A small self-supervised audio encoder (BEST-RQ), trained from scratch.
Model: 4.03M parameters, mfcc input, arch ecapa_tdnn, activation gelu, depths [8], widths [384].
Training: 11200 steps, batches of 384.
Rows from block 2, named by matrix and row number. Each number is 50 + 10 x the weight over the matrix's rms, rounded and kept within 0 to 99. All counts start at 0.
# fc2: squeeze-excite expand (model.blocks.2.se.fc2.weight, 384x48), inputs 0-47
fc2.93:55 53 60 60 35 37 45 44 54 44 68 39 81 40 47 50 39 55 49 47 57 43 66 52 52 51 52 52 40 49 47 45 46 48 44 51 56 68 47 44 58 50 34 48 51 41 59 49
fc2.94:52 38 48 63 51 53 45 38 43 58 46 44 53 61 45 39 55 49 39 42 77 44 35 36 50 52 39 55 63 51 31 51 59 66 55 50 65 52 50 44 38 42 53 43 36 34 57 64
fc2.95:32 51 57 46 19 54 35 67 72 48 44 51 46 43 35 40 53 59 38 63 66 55 32 48 39 48 57 50 47 51 49 48 53 59 42 48 56 59 49 43 40 64 38 59 51 46 37 61
fc2.96:55 39 62 48 69 62 51 50 32 44 52 40 48 57 42 52 28 45 33 23 62 50 51 62 68 58 54 53 39 49 61 56 54 54 52 52 45 64 48 55 42 57 43 60 69 47 53 51
fc2.97:50 43 47 49 59 42 64 41 45 49 39 47 50 50 44 38 27 42 50 40 45 50 48 50 60 64 47 34 58 51 54 52 52 62 48 51 46 41 49 42 53 39 47 38 43 45 48 44
fc2.98:38 52 48 55 45 38 56 38 59 23 78 48 57 53 72 56 62 43 48 34 36 49 51 35 56 72 57 49 26 51 51 52 48 80 53 49 44 42 50 49 32 47 53 70 38 46 54 40
fc2.99:34 49 68 45 52 51 43 27 53 47 42 42 47 33 52 61 54 46 43 43 46 45 51 40 53 63 56 46 75 51 48 50 46 44 58 49 30 54 50 47 51 41 40 55 49 62 58 41
fc2.100:52 47 48 47 61 35 45 45 34 63 52 47 52 60 38 36 47 45 52 55 48 65 57 36 42 45 54 46 42 50 46 35 55 48 52 49 57 55 49 47 56 55 54 31 63 64 58 45
fc2.101:57 40 40 44 46 53 53 56 65 61 62 42 47 29 49 53 55 43 45 47 59 32 48 47 47 56 36 58 58 50 64 39 53 67 56 50 45 59 50 64 65 60 49 48 44 61 42 42
fc2.102:48 48 43 36 43 43 55 34 46 51 55 27 53 53 23 46 71 27 29 41 48 42 69 52 57 76 49 60 70 50 61 41 63 47 45 49 49 51 48 56 48 47 36 44 39 52 52 61
fc2.103:66 71 33 44 54 56 44 26 42 49 35 41 55 46 44 58 73 45 48 44 29 50 43 56 65 52 58 44 45 51 52 74 43 38 51 52 40 50 49 49 59 60 77 29 44 35 37 54
fc2.104:57 58 49 33 59 47 40 52 64 42 47 63 53 39 43 53 61 55 50 52 44 40 62 54 58 46 47 56 50 48 54 28 59 62 42 51 28 58 53 23 43 48 54 65 32 50 63 38
fc2.105:56 64 34 67 42 60 53 51 39 44 51 50 59 58 40 63 60 47 35 57 44 41 71 59 39 56 54 22 50 48 45 37 38 20 52 49 45 60 49 83 34 48 59 36 38 55 36 58
fc2.106:51 59 63 28 64 48 41 86 58 52 52 48 47 48 19 50 51 48 44 27 49 37 47 44 62 57 62 34 51 49 44 45 47 55 41 52 98 50 51 52 53 50 57 48 49 36 50 53
fc2.107:52 55 58 50 42 43 52 64 61 52 50 49 70 50 30 47 54 48 38 35 65 61 32 54 59 44 46 41 37 51 60 42 62 47 48 48 65 46 51 45 46 72 51 35 46 52 43 61
fc2.108:60 37 52 63 62 52 38 36 75 44 58 44 39 51 53 56 74 47 31 37 38 47 49 38 62 60 63 48 43 49 56 72 43 38 51 49 70 44 51 40 41 56 48 47 54 60 59 57
fc2.109:49 45 47 48 44 56 46 54 48 34 42 54 49 64 40 33 78 25 29 46 50 54 65 43 72 46 50 53 55 49 63 40 35 47 46 48 58 48 52 42 40 58 49 60 33 33 50 47
fc2.110:55 45 63 42 46 59 58 31 30 35 41 47 33 55 62 54 32 52 39 41 45 55 58 67 73 60 31 52 30 51 45 74 35 52 61 48 65 41 50 45 65 42 69 32 61 70 43 55
fc2.111:23 73 58 45 54 52 29 46 38 52 44 41 75 43 65 68 30 43 52 52 65 56 58 54 47 53 49 61 55 50 36 50 59 41 72 50 36 72 50 62 60 49 33 55 63 47 33 46
fc2.112:37 49 38 64 65 63 35 44 40 64 37 58 65 56 52 63 38 61 47 30 51 48 61 45 52 55 69 53 31 52 58 59 47 52 54 51 53 42 52 58 50 68 47 51 55 32 56 39
fc2.113:34 43 43 44 53 51 52 41 52 46 43 53 39 44 43 47 62 59 56 42 27 68 59 59 57 58 43 63 48 49 32 60 72 44 48 49 32 52 51 46 58 57 41 56 58 63 62 60
fc2.114:39 51 52 47 60 63 48 37 46 45 41 42 23 56 45 45 46 46 45 51 45 47 56 60 60 51 37 57 49 50 46 38 65 51 50 51 52 35 49 56 50 58 45 41 48 48 44 45
fc2.115:77 49 45 45 43 45 38 60 30 57 38 56 58 53 46 54 47 66 41 29 37 61 46 38 51 65 43 53 32 50 53 75 46 70 53 51 51 53 51 28 62 59 58 46 62 32 46 56
fc2.116:48 54 38 42 77 63 38 49 52 35 62 57 51 37 41 48 45 37 34 27 53 61 27 50 32 56 44 57 62 50 51 48 46 52 57 50 53 67 49 72 64 39 50 58 41 69 46 52
fc2.117:47 48 52 41 47 46 45 33 69 60 51 35 39 52 47 50 74 39 58 48 56 58 62 57 67 50 63 55 45 50 57 46 33 35 41 49 58 65 48 47 46 50 44 63 36 41 50 47
fc2.118:57 43 35 34 30 51 33 62 62 29 62 31 33 52 45 66 49 49 53 36 56 39 62 38 74 48 41 42 50 48 62 39 46 54 56 48 51 32 51 22 61 48 50 57 54 52 48 52
fc2.119:67 42 82 55 44 61 39 55 38 49 55 40 44 50 54 33 57 68 47 57 44 53 43 58 64 41 70 39 56 53 77 57 50 47 37 49 67 42 50 46 63 39 43 40 55 20 56 51
fc2.120:36 37 40 54 49 51 48 66 60 51 27 51 61 56 42 54 46 48 25 57 46 63 46 57 41 47 40 40 55 51 65 51 38 40 55 49 54 55 48 41 44 54 39 42 52 58 54 68
fc2.121:46 57 65 60 37 55 38 49 32 65 51 53 41 38 47 49 39 66 24 47 47 61 41 62 49 54 54 57 45 51 58 28 50 62 75 49 43 61 49 39 46 73 72 35 49 40 43 61
fc2.122:58 50 49 44 54 59 48 54 56 65 49 29 62 56 55 45 61 56 58 35 38 46 68 40 51 52 51 45 43 49 34 51 46 45 57 51 62 40 51 45 47 53 38 55 23 55 33 44
fc2.123:55 53 46 47 48 51 37 70 54 27 59 54 52 43 35 45 51 40 70 35 59 52 50 65 48 57 49 54 45 52 42 55 42 65 65 49 47 30 49 50 55 70 52 48 63 51 48 45
fc2.124:47 45 45 37 42 42 56 69 49 57 56 51 53 68 36 48 40 31 39 56 49 69 43 52 49 50 59 52 44 49 53 45 63 54 31 52 54 58 51 47 54 56 49 34 57 31 58 50
fc2.125:51 38 58 60 50 44 51 60 49 60 63 70 48 52 54 52 86 49 34 59 45 50 61 67 60 41 55 43 36 49 42 37 42 44 50 48 34 50 49 41 50 61 45 50 45 42 47 56
fc2.126:68 63 48 55 31 64 75 53 46 68 53 41 40 58 58 41 48 23 41 50 50 65 38 48 39 40 56 60 37 50 46 38 49 47 41 52 31 46 50 59 50 41 43 72 48 47 33 51
fc2.127:29 32 40 50 56 41 60 50 45 60 29 60 58 42 53 28 49 37 37 60 51 78 50 58 70 59 58 30 57 50 58 51 40 35 35 51 54 66 49 56 51 30 54 60 31 57 44 63
fc2.128:35 60 58 50 49 49 44 46 56 54 57 42 53 42 51 67 58 61 53 41 62 52 61 35 62 35 61 59 60 50 43 53 64 64 41 50 51 57 51 47 36 54 51 48 45 29 58 29
fc2.129:60 32 61 47 45 36 42 48 62 35 41 55 59 46 48 49 55 40 56 43 40 59 46 41 51 53 63 43 45 48 49 38 42 53 46 50 42 31 52 47 60 56 41 58 48 43 55 69
fc2.130:55 41 58 69 51 51 37 48 43 57 64 33 45 64 63 48 60 65 38 53 43 47 50 44 63 52 52 70 44 52 55 38 44 29 40 53 50 43 53 56 78 44 55 63 33 36 48 34
fc2.131:53 56 49 36 36 44 54 37 48 50 58 40 44 53 39 65 59 48 37 49 62 49 45 40 46 49 57 68 57 49 39 55 56 47 49 50 50 61 50 43 51 54 57 30 46 48 54 61
fc2.132:48 71 52 67 55 63 56 31 24 31 74 48 46 67 55 34 43 51 66 59 44 51 53 60 46 48 43 39 37 50 55 45 48 49 66 49 57 33 49 61 48 57 38 52 42 55 55 41
fc2.133:46 56 39 68 54 56 32 68 41 35 39 34 30 65 54 39 45 55 46 42 41 47 56 52 44 42 92 73 45 48 45 52 40 37 39 51 56 63 50 59 47 53 63 30 72 44 67 49
fc2.134:43 40 51 50 54 74 61 25 51 39 35 59 47 52 44 63 62 59 49 41 50 50 38 49 47 61 46 53 43 51 41 39 61 56 50 49 56 31 49 38 46 59 66 43 59 43 39 61
fc2.135:61 42 46 33 48 44 44 60 35 57 59 51 60 51 67 44 67 52 59 38 37 44 53 33 58 64 44 56 55 48 48 52 21 53 56 48 47 41 51 54 60 71 61 45 48 37 60 46
fc2.136:50 46 57 52 47 62 32 54 29 56 37 53 52 69 72 47 36 40 47 47 55 43 53 63 51 37 61 45 67 51 39 67 67 49 56 49 52 50 52 38 64 52 30 44 62 48 44 37
fc2.137:36 73 65 49 45 41 45 55 54 55 54 50 53 59 60 43 49 45 34 57 76 48 42 32 41 66 50 53 59 51 57 72 67 53 48 49 40 56 51 60 61 43 53 45 71 50 30 62
fc2.138:58 49 55 38 47 70 45 48 44 37 43 57 47 54 51 50 53 59 34 41 26 55 35 57 35 64 61 49 55 49 39 64 48 56 50 48 75 67 51 62 36 52 38 42 54 37 55 45
fc2.139:40 56 45 59 42 46 69 46 62 57 42 31 36 60 38 54 38 50 39 42 53 41 54 61 63 52 55 57 27 50 39 54 51 42 55 53 53 43 49 57 35 40 61 57 65 61 56 38
fc2.140:52 42 59 29 58 76 43 38 56 48 44 49 45 55 39 33 56 41 53 55 57 51 47 46 62 58 43 30 53 49 70 60 67 28 66 48 32 60 50 63 67 46 56 43 44 41 56 37
fc2.141:43 60 57 39 50 61 36 38 42 34 42 51 45 43 54 58 43 41 69 33 58 75 62 55 64 39 40 66 66 48 54 53 56 49 43 48 52 51 51 45 56 53 43 47 56 49 44 37
fc2.142:70 55 47 45 57 61 58 48 43 63 29 46 50 51 47 46 52 67 52 34 54 46 37 55 47 60 39 61 57 51 48 41 43 48 47 48 53 36 52 39 41 65 38 55 64 41 39 45
fc2.143:51 34 49 50 59 46 50 71 48 35 46 59 60 42 39 59 49 50 29 38 47 43 42 31 53 50 46 49 51 51 19 52 53 52 41 49 48 58 50 50 60 53 53 59 50 42 48 36
fc2.144:61 61 54 48 45 49 36 49 43 62 56 61 64 27 39 53 52 65 52 57 32 46 37 51 50 35 56 43 41 49 49 47 57 68 53 50 60 55 51 70 48 39 36 53 47 45 49 51
fc2.145:33 68 45 60 60 48 42 76 53 50 67 49 36 43 69 54 61 34 40 49 60 57 41 58 56 62 52 66 37 49 56 53 50 57 43 50 38 54 50 68 31 39 52 48 65 46 70 71
fc2.146:54 51 21 57 32 65 43 45 47 35 67 37 45 68 41 51 56 57 41 49 41 47 55 49 59 41 39 43 58 49 58 51 42 48 36 51 43 55 52 53 59 50 43 59 73 43 34 47
fc2.147:41 35 50 63 49 50 31 49 56 62 54 47 67 60 52 59 45 42 54 46 87 58 45 45 61 65 41 71 35 52 45 61 60 46 56 48 61 48 52 49 44 39 46 60 53 45 40 63
fc2.148:73 70 44 36 43 43 72 49 43 49 53 42 35 43 34 39 53 60 47 37 62 35 66 53 36 56 56 58 37 51 48 50 47 41 59 50 45 55 50 46 41 60 58 42 64 50 64 59
fc2.149:61 47 46 54 48 29 45 51 41 57 40 58 40 50 48 49 54 45 54 44 56 51 65 60 39 36 62 61 38 49 57 44 52 43 49 49 50 31 50 65 46 54 46 50 55 36 53 67
fc2.150:57 49 40 57 43 66 44 38 51 43 63 36 72 53 51 38 42 52 37 17 56 59 67 51 55 48 46 61 58 49 60 53 41 51 55 49 40 66 49 56 39 47 61 45 44 48 40 62
fc2.151:50 39 45 57 52 54 53 39 42 54 75 38 78 48 49 44 50 76 36 54 25 47 47 61 50 53 48 65 49 50 36 46 49 68 63 51 58 44 49 43 56 69 55 33 58 39 29 39
fc2.152:43 55 57 43 51 55 38 49 48 51 56 63 64 44 50 53 61 40 50 59 66 37 64 53 38 53 60 40 54 49 50 39 33 57 68 50 34 62 52 63 39 62 58 55 54 34 55 52
fc2.153:44 40 73 61 44 61 46 37 55 65 42 51 68 25 53 33 59 34 46 60 42 50 43 50 57 38 54 51 44 51 60 71 48 67 54 52 61 54 50 49 56 52 32 42 58 41 55 60
fc2.154:53 71 47 46 46 36 28 39 51 42 44 63 57 46 50 46 62 48 42 52 34 51 57 37 72 51 49 47 59 51 62 31 37 54 35 51 63 50 50 39 44 52 50 60 50 49 56 34
fc2.155:43 34 43 50 19 56 43 56 49 24 56 42 56 64 66 56 53 60 45 43 44 60 37 45 41 55 65 57 56 51 63 35 34 30 39 48 38 68 50 66 67 38 67 54 40 65 34 34
fc2.156:59 47 44 60 53 62 69 38 40 29 56 38 43 54 45 40 55 50 49 51 64 61 62 57 47 47 48 52 49 49 51 52 66 50 45 48 39 50 49 41 50 66 58 53 64 33 41 43
fc2.157:68 30 53 64 54 33 40 40 64 52 56 29 54 52 57 59 35 61 35 36 27 67 53 47 49 58 47 40 58 50 45 60 54 38 59 49 37 55 50 28 57 44 30 23 55 58 53 58
fc2.158:41 68 59 50 56 39 37 52 40 46 43 48 49 40 38 46 66 55 42 59 45 49 55 57 40 52 41 23 61 51 49 57 52 39 56 50 44 43 52 44 53 58 58 49 59 29 45 65
fc2.159:51 43 55 48 75 57 33 45 36 56 49 49 63 49 53 41 51 34 46 58 41 53 40 52 44 45 35 56 41 51 67 55 40 58 33 49 54 56 49 56 52 47 51 51 48 47 51 48
fc2.160:38 44 51 42 53 34 45 50 43 50 42 55 49 57 47 50 51 55 28 28 45 51 48 58 65 63 65 44 59 49 54 55 72 38 46 48 54 62 49 55 42 48 37 47 44 58 49 60
fc2.161:53 63 37 40 41 51 32 35 50 36 53 58 49 51 52 59 61 55 46 53 48 43 52 60 39 67 46 51 49 50 61 59 42 39 55 49 49 63 49 61 57 56 42 56 44 47 53 67
fc2.162:51 29 39 44 44 61 36 29 49 44 44 61 53 52 42 37 49 42 33 52 71 46 37 58 50 53 59 63 54 50 65 42 44 67 57 47 67 58 52 41 51 48 55 60 43 47 44 56
fc2.163:54 43 66 60 38 48 63 56 38 58 59 49 59 48 57 60 49 42 41 40 69 18 72 55 54 38 48 31 61 49 42 60 35 40 57 49 53 83 48 53 58 49 47 44 48 39 63 54
fc2.164:44 49 37 32 53 66 34 40 38 59 53 56 52 64 63 33 58 32 54 42 78 46 47 47 43 44 63 73 36 50 46 60 72 56 55 51 77 50 51 51 51 50 62 36 37 62 51 50
fc2.165:27 40 36 49 53 54 52 64 39 50 56 41 43 47 37 52 53 54 72 56 72 35 55 43 61 62 56 47 54 51 39 51 58 23 57 52 44 51 50 67 61 61 58 59 62 47 22 50
fc2.166:43 40 56 50 39 70 45 53 57 46 47 34 63 32 47 45 52 57 48 56 39 62 47 39 58 69 45 51 40 49 45 36 68 72 42 51 46 49 50 45 67 55 43 45 45 35 41 63
fc2.167:67 33 45 51 47 50 51 60 46 38 47 45 40 45 45 38 39 56 41 52 61 54 63 36 50 74 57 47 43 49 54 47 56 67 56 47 56 59 52 38 53 48 47 49 38 40 58 68
fc2.168:45 60 57 47 42 50 41 54 58 31 41 76 45 34 35 35 63 41 62 48 43 59 56 61 60 45 57 45 45 50 52 38 15 64 42 51 61 72 50 37 31 42 55 49 55 39 60 39
fc2.169:53 55 72 49 47 40 56 35 46 44 49 52 35 49 56 53 44 28 44 39 48 38 45 54 53 52 52 32 44 50 49 64 61 61 55 47 68 40 49 40 49 60 38 45 62 51 57 47
fc2.170:53 52 67 48 44 46 51 33 48 48 68 35 52 62 42 66 55 60 68 47 59 48 52 55 43 42 43 38 56 50 62 50 43 48 52 50 35 70 50 43 43 44 48 40 44 72 45 48
fc2.171:58 43 50 43 61 54 50 44 56 39 49 61 38 54 32 40 33 37 52 48 35 63 47 64 57 44 56 33 57 51 50 52 47 52 55 48 34 51 51 40 44 51 53 45 73 39 45 32
fc2.172:55 51 54 34 41 47 40 39 57 32 61 44 45 45 40 53 42 57 45 42 50 38 63 52 41 55 61 52 61 49 51 40 64 60 37 50 51 51 50 54 45 48 57 44 31 54 55 60
fc2.173:39 41 47 50 41 45 61 40 42 48 30 53 46 64 27 55 47 38 61 46 44 49 51 74 72 61 44 48 53 47 60 54 48 50 44 49 36 50 49 51 45 35 63 32 44 36 41 46
fc2.174:54 57 55 40 28 34 48 59 51 55 54 36 43 55 44 47 51 58 45 68 30 49 60 62 53 56 59 38 37 48 56 63 51 56 60 50 47 51 52 57 53 25 29 49 56 53 39 48
fc2.175:51 41 50 55 41 50 54 75 43 51 51 49 53 40 37 37 51 47 49 49 43 56 28 48 40 53 52 33 59 49 55 38 78 46 42 50 41 46 49 42 57 42 38 59 52 68 38 54
fc2.176:57 46 57 40 55 47 38 65 40 55 43 57 64 70 50 63 27 52 42 56 49 52 43 49 45 54 43 61 56 48 29 55 47 54 46 51 46 59 51 53 53 49 54 63 59 44 49 60
fc2.177:48 68 43 50 70 42 56 42 49 51 55 41 51 62 53 29 57 43 41 26 64 70 50 50 49 55 40 63 68 49 50 49 35 61 54 51 52 38 51 42 62 64 74 50 32 55 26 46
fc2.178:29 46 53 53 54 61 44 33 54 57 34 49 51 57 55 48 39 42 36 49 49 45 52 62 66 67 48 65 45 50 45 61 55 47 56 47 48 36 52 57 59 47 58 52 78 36 56 63
fc2.179:57 47 55 32 53 44 47 42 47 38 33 43 47 48 50 60 41 33 54 65 55 67 55 52 62 39 62 54 45 50 59 41 59 48 84 49 34 27 49 55 24 60 44 43 41 54 39 51
fc2.180:37 34 58 44 42 39 32 59 57 60 48 54 50 51 51 52 54 42 51 33 40 54 43 52 56 51 81 60 45 49 53 55 61 42 48 48 52 42 51 47 26 44 62 44 40 51 52 55
fc2.181:34 39 53 60 28 50 21 53 49 69 51 53 63 49 46 59 52 59 49 43 53 57 50 60 60 46 56 53 61 48 54 41 75 53 33 50 46 55 50 60 42 55 29 48 39 50 63 44
fc2.182:66 55 41 50 58 33 44 51 39 59 58 49 71 50 36 50 62 60 55 41 51 53 49 58 50 46 39 60 47 51 64 37 32 56 49 52 75 51 49 33 60 51 38 36 38 56 28 66
fc2.183:48 55 63 39 50 56 44 39 33 42 88 42 62 35 99 28 60 56 57 55 51 63 45 45 50 54 54 62 48 49 47 41 45 54 45 51 42 48 49 47 55 52 40 47 71 41 26 49
fc2.184:53 60 68 47 39 50 47 50 39 45 42 32 32 51 58 53 58 49 50 69 37 37 30 54 58 46 67 60 48 51 33 60 52 53 42 51 34 49 49 51 36 28 49 57 63 68 57 64
fc2.185:48 51 57 77 45 61 52 36 47 36 48 47 59 33 39 42 50 57 48 49 46 57 39 66 53 45 49 53 42 49 47 56 36 59 36 47 82 48 51 41 43 65 51 32 42 61 31 43
fc2.186:32 72 39 55 42 31 41 50 52 47 52 53 63 60 34 24 52 65 39 39 27 73 49 69 60 44 42 66 53 49 49 50 45 48 43 50 43 52 50 49 42 46 63 45 53 55 35 56
fc2.187:48 45 43 45 56 66 48 37 47 37 51 58 40 58 55 48 37 50 40 54 35 65 58 42 53 47 50 59 47 49 47 64 36 52 57 53 46 53 48 48 43 49 57 68 69 57 61 56
fc2.188:51 51 47 58 39 58 39 72 46 41 47 47 42 54 46 41 56 56 45 48 54 45 41 65 39 57 57 44 62 50 35 58 51 47 46 51 43 65 49 54 61 51 37 43 57 69 38 52
fc2.189:44 44 77 52 59 62 47 37 42 45 46 67 41 31 48 54 64 50 55 54 43 33 54 59 49 53 45 52 55 50 47 52 54 49 48 52 46 66 52 49 62 48 52 52 50 49 44 46
fc2.190:41 65 43 33 53 57 54 62 55 57 25 38 50 23 45 48 39 67 52 34 50 45 36 42 56 56 45 46 53 48 58 49 52 66 49 50 61 44 50 69 59 42 46 55 59 60 31 30
fc2.191:61 60 56 42 48 46 45 44 59 50 49 59 49 55 45 41 42 48 55 51 54 62 58 68 48 45 52 43 43 49 56 40 64 43 37 50 47 50 50 54 35 38 68 46 50 53 44 57
fc2.192:47 74 66 53 48 55 35 52 42 53 53 62 63 34 48 62 38 45 63 41 46 46 52 54 38 79 56 76 28 49 30 46 41 32 31 51 57 40 51 51 47 50 38 38 40 43 56 46
fc2.193:68 62 54 67 48 52 41 52 61 46 51 68 57 65 28 43 39 54 51 39 41 43 37 48 63 54 42 42 52 51 48 48 35 41 38 49 38 53 51 44 42 42 40 51 43 40 49 55
fc2.194:48 58 67 45 59 51 37 43 58 40 43 42 54 59 37 66 46 58 38 59 60 31 56 57 44 35 47 49 62 50 44 50 60 44 52 49 64 42 51 44 65 27 64 44 64 48 50 49
fc2.195:80 37 41 69 54 48 62 66 42 42 36 57 68 30 41 56 38 33 50 45 31 76 43 49 36 56 50 49 32 49 39 60 53 45 45 48 63 50 48 47 55 47 55 56 34 55 30 68
fc2.196:40 59 47 50 46 64 54 55 53 59 46 45 52 68 45 64 26 39 61 51 43 38 43 61 53 36 57 69 54 51 44 38 44 45 50 51 47 60 49 41 50 57 47 42 58 37 20 60
fc2.197:51 61 47 36 51 55 41 37 61 41 52 47 69 53 47 66 67 48 65 47 44 39 59 36 42 34 52 49 47 51 41 36 53 64 43 48 49 51 49 44 53 59 41 40 54 45 38 53
fc2.198:46 48 43 44 50 43 42 49 63 49 67 59 48 59 55 69 56 34 40 43 62 55 45 56 62 51 49 48 26 49 54 40 49 53 54 50 51 44 49 61 50 50 59 60 47 49 43 45
fc2.199:44 59 47 51 45 41 35 55 26 59 62 35 63 51 52 52 50 52 48 42 49 73 39 40 78 49 62 49 47 51 49 65 67 74 45 48 47 53 52 64 59 30 54 43 45 37 34 52
fc2.200:33 41 60 53 81 54 44 58 48 52 56 52 52 60 44 39 58 57 48 48 47 53 55 54 45 53 69 41 35 50 45 25 52 53 53 50 49 43 48 62 49 40 52 31 48 60 37 52
fc2.201:49 46 70 35 42 36 41 42 61 56 48 40 49 42 44 55 56 40 48 42 62 52 43 65 61 37 51 60 40 51 48 46 53 31 46 51 55 50 51 61 53 71 54 49 52 48 47 69
fc2.202:55 36 49 52 59 42 27 36 84 49 55 63 63 45 68 47 49 27 53 42 37 42 50 53 67 60 53 55 57 51 51 54 39 46 21 50 42 72 48 56 51 50 57 52 34 50 53 52
fc2.203:51 64 49 56 57 56 25 31 66 32 51 39 48 44 68 56 46 32 60 53 61 31 37 68 63 58 63 49 63 51 41 40 63 47 49 50 45 58 51 40 58 45 38 50 57 42 59 45
fc2.204:38 49 56 34 61 42 56 41 37 41 37 27 61 50 46 49 55 48 39 54 53 57 48 57 45 54 49 51 44 50 38 63 50 57 48 49 31 55 52 58 50 58 55 35 56 54 73 45
fc2.205:39 37 42 30 51 52 75 52 53 46 48 58 43 68 33 66 48 38 32 46 37 42 47 52 74 57 40 47 39 51 43 48 51 41 60 49 63 54 51 47 57 37 43 41 49 44 49 40
fc2.206:43 49 52 49 50 42 61 47 54 45 57 37 32 39 52 50 48 36 41 60 39 56 23 38 77 58 70 33 50 48 50 58 57 51 44 51 42 46 51 36 64 45 53 51 31 46 52 53
fc2.207:76 35 60 35 45 54 45 64 45 58 48 49 72 51 39 57 66 68 53 37 58 47 49 43 38 57 58 59 44 50 45 51 52 40 71 53 50 41 49 40 58 54 52 43 46 43 53 46
fc2.208:48 52 58 67 44 36 54 46 79 49 49 49 62 42 53 65 50 43 63 51 51 42 52 39 48 59 54 41 48 52 52 56 43 65 57 48 49 40 50 55 49 58 48 38 62 45 58 54
fc2.209:75 56 55 43 48 35 54 49 58 46 42 57 51 62 49 40 59 59 44 59 34 58 53 39 62 57 52 57 51 52 53 53 64 28 61 52 67 54 52 28 49 46 53 55 52 53 42 41
fc2.210:36 63 57 35 72 55 50 51 51 54 37 55 52 67 36 46 71 58 40 49 48 56 47 51 59 47 59 33 44 53 64 31 52 56 35 51 62 45 51 62 28 55 51 53 42 37 47 38
fc2.211:40 45 58 53 49 44 58 46 39 47 60 40 49 47 37 43 56 76 47 59 53 52 40 38 31 61 62 40 59 48 54 53 54 55 59 52 46 43 50 39 44 57 41 40 54 56 58 38
fc2.212:47 54 63 37 55 66 33 48 41 31 43 73 60 61 36 65 47 45 44 46 68 44 42 38 70 55 38 50 38 50 43 60 23 55 31 49 61 45 49 52 60 44 58 54 68 50 56 35
fc2.213:39 67 70 73 56 43 37 44 47 40 61 54 61 50 66 61 42 69 49 51 61 59 46 36 40 65 46 55 42 50 48 45 37 47 46 50 58 42 52 58 45 42 40 57 65 59 37 54
fc2.214:58 67 41 38 50 49 39 37 36 53 51 34 57 55 53 60 62 43 53 44 54 61 59 57 42 62 69 37 48 51 46 42 51 37 55 49 51 49 51 39 46 53 54 37 44 54 50 60
fc2.215:43 47 50 53 61 59 54 34 39 39 36 50 60 46 48 33 63 52 42 61 57 58 36 50 49 55 56 52 51 52 79 53 46 37 51 49 54 48 50 53 51 56 53 45 49 56 64 42
fc2.216:50 49 63 62 59 58 38 45 55 66 45 53 45 58 37 56 62 55 53 38 39 31 52 44 47 60 53 56 45 51 45 45 45 30 54 52 50 71 49 60 60 53 33 49 49 35 47 35
fc2.217:60 54 42 37 59 55 41 51 56 59 51 53 52 42 54 52 36 40 52 70 57 59 38 43 55 49 56 49 53 51 60 34 29 56 74 52 47 47 47 71 60 54 57 43 46 43 47 43
fc2.218:47 50 41 34 45 51 46 45 40 52 40 48 44 50 58 42 41 56 47 58 54 63 53 63 63 41 45 35 50 51 67 67 41 58 39 53 53 65 51 48 44 60 77 49 59 48 34 50
fc2.219:61 50 46 39 42 46 55 32 45 45 48 52 61 79 55 54 46 51 52 50 51 70 56 67 57 58 49 45 41 50 61 65 53 51 42 49 47 50 50 52 40 44 59 27 24 56 45 42
fc2.220:52 37 47 46 44 54 51 47 52 56 52 53 39 56 69 48 53 63 61 52 49 63 67 37 64 46 58 47 55 51 50 26 38 47 46 49 49 60 50 62 49 36 49 41 56 52 62 65
fc2.221:50 59 55 56 47 44 49 55 46 43 41 52 47 53 56 36 44 45 51 51 40 23 42 49 42 76 34 39 67 51 57 62 42 58 36 49 49 66 50 47 44 57 44 32 52 58 42 44
fc2.222:50 42 41 62 53 60 58 49 44 49 52 73 49 43 30 45 60 58 55 36 60 64 61 58 44 46 59 52 56 49 51 63 65 47 65 48 55 51 50 68 38 49 41 57 46 52 47 37
fc2.223:22 48 40 59 63 59 41 52 57 54 51 43 54 50 44 49 51 54 50 37 51 57 55 52 54 49 40 73 57 50 70 44 55 52 58 50 62 50 50 35 48 40 46 46 58 51 44 64
fc2.224:60 57 58 55 33 36 38 53 58 61 62 42 53 37 43 28 48 48 47 55 49 32 65 46 63 63 49 46 60 50 54 44 49 52 47 51 50 55 50 58 49 47 45 51 63 45 38 59
fc2.225:46 54 51 56 48 46 26 38 46 44 52 51 46 45 56 43 55 42 56 43 70 43 68 40 34 35 66 41 65 51 48 41 37 38 51 49 49 59 50 51 36 57 61 41 49 47 47 42
fc2.226:59 61 48 43 50 45 55 54 54 65 59 61 62 44 39 31 32 56 53 43 39 37 59 67 72 60 41 49 33 50 45 70 37 57 54 49 63 48 48 44 48 53 39 46 63 42 40 49
fc2.227:57 36 35 44 38 48 49 17 44 42 70 51 32 53 72 66 56 45 51 57 52 41 61 50 63 63 68 32 75 49 58 53 45 54 44 49 51 55 51 47 62 54 25 55 19 43 48 44
fc2.228:48 52 53 64 52 53 58 40 26 60 38 62 45 57 66 55 59 53 47 49 73 28 35 50 52 47 62 37 39 50 61 69 47 52 46 50 53 43 50 69 55 54 50 34 54 32 52 52
fc2.229:43 50 38 57 44 38 61 55 71 56 50 48 43 73 58 33 35 60 31 68 52 37 58 52 39 46 64 42 44 49 44 44 49 58 60 48 32 55 50 42 56 56 53 56 49 48 41 49